{"encoder_arch": "vit", "encoder_moe": "soft", "encoder_expert_mlp_ratio": 2, "fusion_encoder_norm": "rmsnorm", "fusion_encoder_mlp_ratio": 2, "fusion_encoder_parallel_block": false, "steps": 11000, "epochs": 8.6}
Rows from block 2 of the image encoder, named by matrix and row number. Rows with one number belong to one attention dimension. Each number is 500 + 50 x the weight over the matrix's rms, rounded and kept within 0 to 999. All counts start at 0. Numbers have three digits each.
# v: attention value (encoder.blocks.2.attn.v.weight, 256x256), inputs 86-171
# proj: attention output (encoder.blocks.2.attn.proj.weight, 256x256, transposed), outputs 86-171
v.87:588462482517524479483521496507496411542551505444577435463458459398531475539492488568505508523419486577463448598633485450529467479515513522526407496471502536493482509503541453550489508542435472446535485523515456533506563533482478532439472467497536585494481571
proj.87:406559400457482529515549446479411569539513462520485460432460455579556519506540586446496488499481595475502512443538554497526515513532515474474501461517535558493502465503463512497511451417545507457581435522496519475521442568522557432441476448529511487431479465
v.88:460484472575486492428380513564529544511435504529530599527485569570533416491528431447557460468500419499514517447398476515461479570404493534501552454585442408494533535522500567513388396401525520553524537486470479504467511491479481522568450424482465520575576538
proj.88:573593530463551597534546530534513543437505482529456495560458465445512476535507450593388534522433532437513563589541453497588469536475461403545501564523495504459525478491500608458585466525558531531490456437384532567583573460476463492609550482504492587489562477
v.89:539569464424503526473485450552547468526476587509509524471494511542519489538482479548511489537524445555554506547536577433444346543503492485477526518503586595420564536456563509469473573573543498551478606529445575367524547531525489501516434546461526538486529487
proj.89:499446539515451528483511447510432528492539546529473483464532489525522547440531554450516547489490541554485488519524429494460581516543519632519471564544405465554459469512399519512470512492498551505534521434544439581504552479492578498489519555486455510557460575
v.90:507489547440537442501447461482605470506500539514561610464401478567596474433472446471436523509469428467471419481489498476510524647530494608542486580436446381409562491569449508464530514462568454459533521553400557508542487414526592503611592541348460533473592451
proj.90:548526506534437494487459487498480534473568431511436451551538481520521544486504570523512542502557512475491479528446467469585524488466465422516493590420456529496609487450504576541516498522449445464520485488527398597615573467418479460421571537625440460510520518
v.91:473497393529495550402546523586493544565445502462450466524558519450484483506602424431516464457478599473494462496524479518501522488600494474512443346561485411580520536600409470492534527463450495484511562532518542501500526506534526420422382534513514472584458492
proj.91:555575496581518481554480387435526474539521562525507571480432549521632503466512459522461493510501488546489422524544568518489575545483396487482510630484440503584411519498525466619511484475513510497515494560495545480528505487562439549516529526563553509556560575
v.92:454585621465490526508528575539522473602503494495413413501471467481520509463538523498465492490456577523497485609470498545471458479624466544509525514501568409429521539600484511549443498505522453474533511468550465546487518455469508471528450535529514505519525495
proj.92:521491498440519462477558431491572456488482560547452632521500599575558479481515462476502576504420472499520503501528527543563566551585475568445557465508464564545516467391545486459554454476411591458460458525534469529508531510513424588538524562500498524509441485
v.93:496514543410507463505532499500507562510489490449640485487519453563524468542432499496502481582573412421422508529482518567520550418408495501471593574496576601503465580464631500448515398541500525536386333458556501553483457495496552501462487526460539444433525515
proj.93:428404645534400485449499557548393470442526423467436446498515404525417519523527559636560551528593515549473545475495531539506353523417516616519444372467480568442452507434451432517510571571463551543415478384484509489551539450481554501561493582357500545511389505
v.94:533440479436448545561519538383528426436534401528560597496427439438430494609545453519519524524486462478513546500574530523442510422524459491480504421402561538613515492463491592463449472468497490468457539592523492535444673472493468434475503493502566471401475506
proj.94:471545598528498533455483451518436530460527538430562362480550464489519523511474508455399545481456494493512529491430489490465425474405522511563538428473578456443595545523524439510482536444514487449463481475544624500498430521440643528477470528549461502451572497
v.95:441597569514485552430550478524444548486553488504487369430498635582443512390378477418484460570542404368463534554291482446608502492490397600383511599507406505425485526527545490545555471464542504503504523289451467496551473509539556509459501449405475410424511481
proj.95:448415573432401531558504570496614441519537524540528590493445486431507522598484488537533556618482486458523419436553453502471480491485526396529536523489434555553571517512378598456468518553531484470405471582461453493525471532570429501571574499491391508558532537
v.96:601467487524606506546634541440513467630501592525610446624481427482541533504398482579424513643462467514470430483531574513440439467461514579436550442489566516470502514444444536527476543357488447516571478563485510512418511554506514473554398549522566449497532440
proj.96:520634482526511477503585490477469496442566494518509573495560483495482562453637449433510545452509519499475550456538459589631586536454514475494473488577502424492465564499557572468525524438434494482552487553502560413498550544588503589425670510454516570621523493
v.97:384513500456526437485451459531496562522498454496453491489452436527499566438455537521520572490477463449570557492446404554636539489494580531512499480545561453572464448569468510518490533504459541454506540502523498468590471405413547522527494498513560534507410518
proj.97:531443474458510504434458479453472499440528461478562505518433491529402464551545484479511519546516504480455449388460543500496467471484535417551462533508479580464414480427450520500482444539543526469412504467478572584452518522556477509503490411534482453448524451
v.98:376465458521632489441429509601494531398459487573489480486548522539519479491465542486476515485581569453468477375545499464537566449486548481515505462539584553503418492508396595572550486550523495593510393459536542440544453623533597477560464488542528475578483574
proj.98:436528450451541527482532558498481500537418451513540457491399442613366456460483557470490517417484529469532470565503458460522405544477481557600502503508488467481456502488509490542527482521480482491431506544451506474525571465380476487537524480523461524442471444
v.99:557425483483493487467430518564451455408491586465542472544489583568551476457420429544500546522501560483479551441505576465512486433491537451449538463460439548551414594554406538534490489468583505501518416524515442488501540603443538520472511466599543431435400543
proj.99:378531506513547498477607552443441453560459469484495634460469535492502400484511507570588444434499546501477437488439483471497401557524473502502497462529414505359566547387553489420480541524475433478570503522464395546502479556499460522426484490491442578523484532
v.100:455490509502378521513485479411479398714457450457530428370534518476572580487460510542495512426476456536499498475594531478451466470562503539524547471428505534448612426459496485457453441501438524561479542515549506448544515482430423442552467433484533541447466476
proj.100:522571500493560503484568536557620569389538480453517530532566538549530427448495534408451503511438456418513568562448497699477557470449489472444518501458503465494579480420540456558449518477587531474508615482466550523523452536535439486497532563451559501525487502
v.101:554476452441514556395513502537486488419486484463436486490483449538484517476536494518531492473514477420474555476424442442537459523412500487509540473602445571559502445504585527565416477518511489535468540525443476506460531560478508514508520439490622506504460458
proj.101:458599488570448469551527503516478497513588557483546522547537507516469443469514426474502414490531463564556540508517541531461519522583512547499472460480489524512513467513430548474579470491419496504485467475531544469531406481459578501473525546495504532515530494
v.102:520453560588544491472506550537527544449510555539446548574500461501540428485416493432513508561460500429472556549446503540605536516408448511404518425487523565429530542468511484462532494459564505493500478543479403542495432506565485498494505488533580495411523517
proj.102:466557560530545496466492565489418418451458605485475483542580522527486588551608535522618463623489504556493442460486621442440461486521566494562547478487512461483452519535508436501459488507459489429532477429418531468506578431515502510509484464440469505495514509
v.103:449493397454522463582543553479527531490527517501505470486581425531569582383546559451487413498543471447436472500488456506422496417586503454431441551371489572469558481556546510518478468481517520528524582467432354576520505409594479514589461470396420539511498478
proj.103:513525610499468535445500523556520464433500471403529549475486427469452482520491550457409590527392545710536464558539638607518560506456546532401477422555530519464446513437451487423500564485388520456504468542518499494515523513499495509412432532619560522487503559
v.104:563450451535467380544452362426558504557414377440429501438583583470509515508505476445501530414480487410556392559494397561549526545552579471517396528554475511578534401414598558475399465511420523552556575481510444445516379445466509472504572460509442506440637538
proj.104:499496497417421462616436503573456532437502493537509431500420454511510491514418436510461549472425491519471538533464551519489498467545487521466519416434468494526358518651462418497542551533644508458577464508531592535524566533544478561531423472492514487442535521
v.105:487438459484637418442478540499511507416467534478571497539523422505507469441451536611624478551470507519396603449441559467442465566415544473497466489446465549444419604523400572502526520500560564453574412422538566520469393629442704615493432519624580533540456402
proj.105:544486520504537503537536429441447454480399391591465567445500543472446554531624496521554546497436578537548511522517514500573398493466451456624504495539437497472493415547500534542483535517378491500538518529394535543549556474501442534464541401476445592482537577
v.106:513443475558529435429492540355577553541549486469433450558505502526513567496468488547556522516390567566500637480484528484477513497553499563481493496539525591503415530553405554519441493618560578434543490456479520464543403571495542455601534516458512596520468428
proj.106:583467485521563550495499478558510547483505508551516571433467578562481453510435551453478646462554518514510448465418538448510636559506413505594454449485478496469510449368572528359508526489538446518567516514424539581483446428404459602501632439553431408544535562
v.107:557438561468521533447420513523611479409510551500477531491447557478519573487486520491429491601530485414487534497434532482461480467457497490496436552507602533563431552483451583419463504494468506618578460472429498440481468458467473397481529452576440388576543554
proj.107:484494479480499461495530526556438471545461449499495412514466409499491467471490506529508501467482528568513448530580493499518504440590553513530596481503501549442527556614476452511551530547552485467465466536426518537540501468442589561481514527460547534519562421
v.108:577513485495511501433547544576462565438520541506535513528348499488533490562521537551500517486439475482468495469441484441460536480484502456454537477523455431412453521515591515465539409493518533546493440469541519413477532529507506514522478483534563526532444461
proj.108:457542541487525560504528468479494385535535593497588561492517461490489453491497607492544522556541461417492310492520453566442568537558465545622517407515436487531446481449410479458535455442436535528509478511489503470510525504461422414442605520522459488488511458
v.109:519512454513627507620489522400354463427518602435522489577414521551572431526575628478526478606536572482476453445535504484551513418486562594467619463453547531534513571539595472518456481448465504616469512495559560434531581491525637593427424486634537533502501399
proj.109:408475568462496509554514480555452525500556503510469581466539588454393522500454508488438414484407460502470541504561502412446434496372478472507520489496448454444479469522475558422529462476493476535420507447464351489521502512467470538446569532395423479455548535
v.110:615473486531535440478590568526418571553515521497496579526694486554423405558546402500543497551540489550504412472490489547477434554447551577419421504489540372434511555471470516535492484495489480473588382440539526585511579488595547548502480583399452501549505480
proj.110:467555492476506445466444489484498437437450456524496413506511526519555534478500460475487502535445503473438610594560445523666473387425489464416566441575553451440540435557486451515520556497517433609481474602499463488453489539559520518555532528524536529463534615
v.111:523540530414504484405482492614508586552465507545459585457494483597453530485449470433603503487584534489511530465516519543477530523439531502420470500469437473503398468503574490457510523493402542495472564490493550508522471544491417480450551416462514519514486487
proj.111:503419479491439471482522507505460507510519543469498494613465535452613539630483473486469510540457503473516491413467508470458505519523540436557509471480538487507489503470500485470477457535556552589565463590464452485535466502494517494573457495495457514506531474
v.112:554511576456496574577448497375466511520424488420569462443435488481357547517537456558473527461515461524542629489440488516497486450557458560508414522464538440423471491434447492540495437499489516418499501553510478490495503522563567504526585442483530473489564608
proj.112:473491455524524553526492441489529504430553513546504506528514570438537503486542502528504441468494450518456447494499463550553545631432554518458538510546414547482492527487546569481455491513524509571492583505548529516497494530496491528463501536465532527541563524
v.113:483349452559576513480402557665599554469541508479543612429564509430554443552468470498550522491478487421593564404550474527524495498466537472514406447455503454533444554461366479474464441635503537568482514470481368552526574541483546465550520438535621557532498531
proj.113:414482546527436539486581458451493485482519460539541457539424520504459462461451445546441551490467511566506539612433520603543424534435509577503501496441540544490535510477511566517591504434456486508491594507477591503563513484334485496618553482517473446581539501
v.114:505436484594446448472550467574427555491460448508480545492505480514413553497556451534591446468451431470527531614550489368436476587440445462395451507480625559485510558485432521512519542532452546438512455501514478406494520502506498518476568497551458533513492494
proj.114:547538534464418565549483450454467564426486591606429471496510575550630510501496525466407512466456495498430502434522532560563497476477482482571377536487460405525528474486498461513497549467451530502482498519508469478547423479540476443514533547377482563433530581
v.115:501686512479358631505407403540428388668429484411539429515405560541461471438456409571684535361440456627555455495544452477517530470592521484454453516406472497523433422451409596564513547509553465464478603521492494519451431518422531450474496473349439453477465543
proj.115:528483390510563510487523559401564469374532622525452505544569547483542501564505516481460521530522571415456463463392525502364580517581513458482504560543460478448609520511583531446456459529488610503487565433574478496527481563548438510474529558565440520580471527
v.116:489419497555614482513546476589456444508506565524592459518423473482495547503485517503542534474438523533515564505540543458523526562507475503505544493419528575575469578504487456461457503489464565511511484445516641509518523526380562545515486474495598573545423497
proj.116:515554509583475521507493530542529568381447504449394629421612516463383478491503494467463464553495400455490517454418452539496546585467437488439422528485451453518496395464565529558469585504489446459496404434505432474534501497520471480553592495495501579375571516
v.117:503535479474522492560513491435572425481488485471475476547553518472553379464557518492512485517547630505489421546464441481351474541519473599536522501477469574460485508511469543510473600462461478508522519492501505492468472482505498499549387521549452479431470499
proj.117:471505482442524517480517473533523553510489564494578574451409481506451520452473453434441506434456471550547448493641516532466451441509456492461450515503531494436491459535585465472479503448531559534458493504480444532503455527468518540455486537528489489616548518
v.118:573443401438410476503589462470515453500573552509441494490486547535443528498477428523475511514491592550465348540521512568510551579559488453497492506524445416490502487492513447455455497473472475495475546565499484471518443364438428539462499566327480536537562537
proj.118:413497480427442430522459454495460494540512502442450491607548441378586557504576423507577413514616510489570584538570435472461538422571560554444471564439523529494499463483546405524547539562465551470549472503595522578529525522564532553414493502600583478479398466
v.119:502551423438531476519467508476535537486485479513536565499511505438556454471506595533533463522509526504557515469553441498441478478509483533551451513522471435405470524439505532589480479493445444482529568541466471520452531444500507524510517468445509391531502502
proj.119:547440500485538557514490468442492511536525435471564488576452528502438470495505469507572525452480360475462600606470458485612477506463512511494562497479573562462558501506488442521511504536510518513509519553558487554526460537476530441509464522562477459524493486
v.120:450541505542554511520493463518388514406498584546515466616587401416465587449487575474433537555570488492451486495500569488552577586414479507460513448506436545462536542582449416529525456490603508511477533520457476421483425436540603460508486593471494526461522413
proj.120:579528509582448430496504512490451449529400533474375530514518561527484513442537545542580539515450490473434545471478505449544502486431524508490486549494558470441528509514477554489585505538400505507478495498555566471482430503536555522430594495498541560494479515
v.121:531395564526530540480350496459513501471467488455467591469436567612540539485592451449484376553520460535428634503460451525501416492560555486468482441521483578480486532445499460551508565482437546451503515578449607447574521607549479463490455479472501500584402484
proj.121:510560537528501618482484502539479515523450475615522476529547522440449533566390479509467536596491600504550410488484489474550516479547462391550530492635475318495563430521485650469578488548546478508521459493466485525562635518463526537542439574531474519480569515
v.122:500476553555504496488525471525506553473475521618462549485595460506534510523529553596459484451485476508561542511447389508397529479493470499547470543550486497468375467612528582473466456550528463490562465405496528575476542538435575370538528539556507512439457547
proj.122:534493372455463517514438450481496513527459546464506386537541461515542548487474477471500497475491499485463473495525549501543527609515437511542544538520459550502511492463458560465642528448525540466507517583498548481468418552485443515457593439491397553466567501